config = dict(
    model='multi-label image tagger',
    dataset='pen-drawn characters of a made-up script with 800 signs',
    train_examples=197500,
    crop_scale_min=1,
    depths=[2, 2, 3, 2],
    widths=[64, 112, 192, 336],
    num_labels=9,
    optimizer='normuon',
    muon_scale='match_rms_adamw',
    lr=0.0043,
    orthogonalizer='polar_express',
    l1_shrink=0.003,
    batch_size=64,
    epochs=3.4,
)
Rows from block 6 of a small multi-label image tagger, named by matrix and row number. Rows with one number belong to one channel. Each number is 500 + 40 x the weight over its row's rms, rounded and kept within 0 to 999. All counts start at 0. Numbers have three digits each.
After each channel's rows are labels from the 100 images, of 14976, where the channel reaches its highest value: "top examples" is what is common among them; "patch colour" is the nearest of a few named colours to the mean colour under the peak. Only what is clearly more common there than usual is listed. The data: pen-drawn characters of a made-up script with 800 signs.
# convs0: first 3x3 conv (model.blocks.6.convs.0.weight, 192x192x3x3, each kernel summed), inputs 0-95
# convs1: second 3x3 conv (model.blocks.6.convs.1.weight, 192x192x3x3, transposed, each kernel summed), outputs 0-95

convs0.139:499488550525454453550469497466466523355511461507455514499517514535442506523551494411497546490410475495519484542504400482481513512450609503524449519516459544537491481492557508506515408509550469501476440473543519475424478431537446504483472532538491498447458529458578449481471488408489518549
convs1.139:539468521472512506471475451524533395546530513544485495430544540460459559542529552458509533479465494498500482501469475536531502499513483511528499505493570508512468508476556500461502499466510478434520521424448491520569538515445566493406540578467522508457502504526588537578610500475418509543
top examples: one stroke
patch colour: grey

convs0.63:499462569498528455466489454441491499540512500505508495523489491478533477470494442476486576581579465479524510496522544598482484542502514537427604535510447487465536485501520543547498576515531446471587538502542527538484553514490551488531521524531492508474445539469528443487534467524475438467
convs1.63:474520518441463486452451470504510547504455512450534519472482456451419497536582446531541496525543436527491456483493507455508462507515453492457475499504491497537504464492462515498445530516458480500472495481452514575506500389520474542489487563459530422452554514541459472511496440410490540543
top examples: three strokes
patch colour: grey

convs0.38:509485456540480471491441480526498486464491488526524502453453479463530467517485520383480528561530495504438563510552542530444532505495491502519530463514472462512522537582520497479493518536605448481496486505434540527460519517445563450408490451515495574497482512529526456528501453547521537509
convs1.38:509454485536490461501520420543490468464499437516519505509502456486520467461509468507493483544518450478563459460548443423461517470520549462513503575485529548489479520511496554425448490554544469528557563519473488497479506401555440473479508538513506517457554491401516413538475493517487449389
top examples: four strokes
patch colour: grey

convs0.174:544449451463525493467578439518505479354495478574538534447476506514510486533494451510520534487512497511472499538491497479513519496543555534406553499516547509504502522558517556497503404491508475512531475524469520520560540584525542472492474454634490467457475476447491509516516461499513452509
convs1.174:512438576533525480459508513586475456503573506494494513459455470507508460560469538519561575465498490444551526479525508468507498531481455532407451573482453542525514472468435527510464512586480513484515513516497502498467462454548500398477521421438464499468519490461458386525511425491441443458
top examples: three strokes
patch colour: grey

convs0.131:475460471514483551470461397473486537464492534536506559442516429506463477543498448557476451596477436454474470572554563471491464492477553560484568567493490503487511476472464556483438510504443487484485462482521560499467506540485513493472467488474476495510579485496470581492480484468518464488
convs1.131:475514433541578541513450431498481473462533491521486524513511534569491550476549445528517422502473486482519451466455517523527493480512505503498516491513478541545508412497497524459412467480451504528521487436507506518446549504538502466417516562533509495537490577400495494548501500436455444483
top examples: four strokes
patch colour: grey

convs0.79:458504520493517551437541454449557549521453560492492511482479516523479477506490566500549496504554456477487442496459556575607491488462487492516444463477488447472486519484430505534493460485417514501469482551497482547546546488466419522445475489502471400436432448456533482529505486546454520530
convs1.79:475525497462592535562561537457416535494444577473529498543418558487525432460480516505467500433494431513459422467481425484517486526499540514551506543529520519483512516488493448521478566485495497519471466503501480550465451469541475465528537497435459513437476459462473488476482448529530587505
top examples: four strokes
patch colour: grey

convs0.10:503543528516442519474495499444482530486458542475579506519511485528430449528451447492515491494430437495555448460524479420413475493431460463530453478505515485513507464556490463537542476488483452454418487463457583510448557532505525518554516523529507514454525535509536488393434534449487528524
convs1.10:493525465513521532521474572500511576411450532471503580497467501555471518485607466526415511436542576491528466456503513515511463461489527472601518500510494432523596493506534470497468470555538477477518501478510490547487569552512548500497436461561538470531502521560568557448448524487461547582
top examples: three strokes; only straight strokes
patch colour: grey

convs0.89:498493483426428488477456489564532532474471404489511473517464488512410445435493499485494559451465531495454503467491482465473474455402568448491504473533484521452513501499483474504515554515506413510476432480507432506468525471421485513629519475522489405550507494535432528488453487501493518511
convs1.89:493573506546444566537464573418441500502399485494554506504537446442490434495448425563528525529526500494468513505441471580512495520505576523506470474455483483486521492495510504533531500457470560480526501563460545496452482493534508492527491482529497513547545463495485442470554538524573576607
top examples: three strokes
patch colour: grey

convs0.91:490513522415458479495450496477585572459486438381453493526521460466462401494470470441546462479584511498539463509514466522485480455398566481467543483511491434509570483491427452492451462534494491504489489445506494478434510499544504460475476492533575527507522492457451503472489505472538536517
convs1.91:441576551476508467512465489556475538487463514481535434498530510534528520489506497519416473528487541426534544515467487548450460524504500500490529476507587452576582442466497518507450526415492521569524510520534487470499406528449470534483492497566483511500522503456583499571579492448556479507
top examples: three strokes
patch colour: grey

convs0.142:500451496525508485502428513535504544470507466554517502548505489451474496485593542454542455453522496456436469544551502486477519461496548557506465530542531506479484538488539511421535567432508430518434504468474510534507529514416512518460444494478557508517531539508568558463504454510438493479
convs1.142:473535506512480510501422492442465480524507476508472532505451534492508486528477467446534529496497460512507569463459531465427526479548490506390453503459553568522525554513498549458529520511532442462473588537513494484436463464570494485487531496566425490451569435434451469525483447478522464426
top examples: three strokes
patch colour: grey

convs0.65:499466469511486470515449478518544466529490484425520533482481451426610435452529476504484486594378510477514475456490567473433514503422514500510528509490473394459497479531513458522457388498419496521480503506537454473562549413486507512493528497500428440465426548508465504476492511485521559533
convs1.65:494594541531438490546539517555577544503509557523484547441445535493473497510396517527554499526506496485467538485448487482486516424531483501471481465477489470480457479531416526557488544441512500452439493500495473476475471479470473515464420496474461550531476493489489502482481531458486430516
top examples: only straight strokes
patch colour: grey

convs0.48:455493486480476476511578435570486462468551492487589475509465449498465526525478412441514498498520475514481470498531514443522487522454447506535568482467446449403521477430508519460517464486502506413443449437463418481484542476461545547504491495454460496514488491526465576445440499569535528541
convs1.48:469528454530499456460435547509461442505528591471505577525483445498410494478497492539533485550501564471483553502504565528561497435516505510555458456483467449489508596531499521444502457447481508582540488512420481494505446467497503521464479497514467453549512525478463435550529503449449477460
top examples: four strokes
patch colour: grey

convs0.39:483532504472512459501450529460517484465554443511525527543454481445504457530498545498467458381447454449467540450497401527490537486512492503446381547530503534492496513524467532523521589484464505516450472490519456559488488437473500430503501494521482492394540465530570514517506520535531479599
convs1.39:496504506515555451519540453463530524601547480512401484427454475454517521512508515390438477416468475518449494570467441482491429450451497508496498559534513496411466415529417572555507479469500530455532528502506501521524522471476544523508518526579520523526533485519516466483585501501470425481
top examples: one stroke
patch colour: grey

convs0.146:498545505450533516479572437461508510537528533488512564506542487449424501480500457460492459486597545429492474552457554556545484440419481480499545494491465482424500440485499561492460519455481434528466448442488520480447474479469517548470425485481580453470543439498481625446546506521473528468
convs1.146:502462471450455498479536492455420452480567505457550520484464486473530543538571503490497479494530552540517519452502414571488430499499571557564466538512431559508416488437523476541478457426498447474540451524519454558403455429481445553509448514566484510457504498509532520498506559521473505469
top examples: four strokes
patch colour: grey

convs0.140:538468529422517523578511505460482488538426498501504475501483502454483504475502479491526440424431388494475469456509452553532493457541510518375516513527463563515469457486446533520409509439414453544524536490441498490477547514443460465488486450580490451486477528515450505498480474461511489552
convs1.140:537518555578476441455460491486507480502538457484503523489544566480527465542427464385422652474501497494475538516433536489533547531455501466423455464515497484510505476510515531488451509448480528494474505436494453456513509468542532493459477561519467508501454530579512467506542500530491464538
top examples: thick pen
patch colour: grey

convs0.166:409541491438485443487499484535527487524544487509418466476440511454430546482427499494482509455408494470502475435495470494514415456494383480486458426479478499441533549427426433493516458450549444516515431515553389485565438428481448467485497458398480427482491504534492477529547473505455458521
convs1.166:486469523535397543520491502450491442491492514506567508481560444477497522541509471464526417441457491481555479551467438591513462540477538493470546469530507467513486476473532472491469421525477502451518509525526553441486484489510535520531482483506474551525530429476505542444560627534528549439
top examples: only straight strokes
patch colour: grey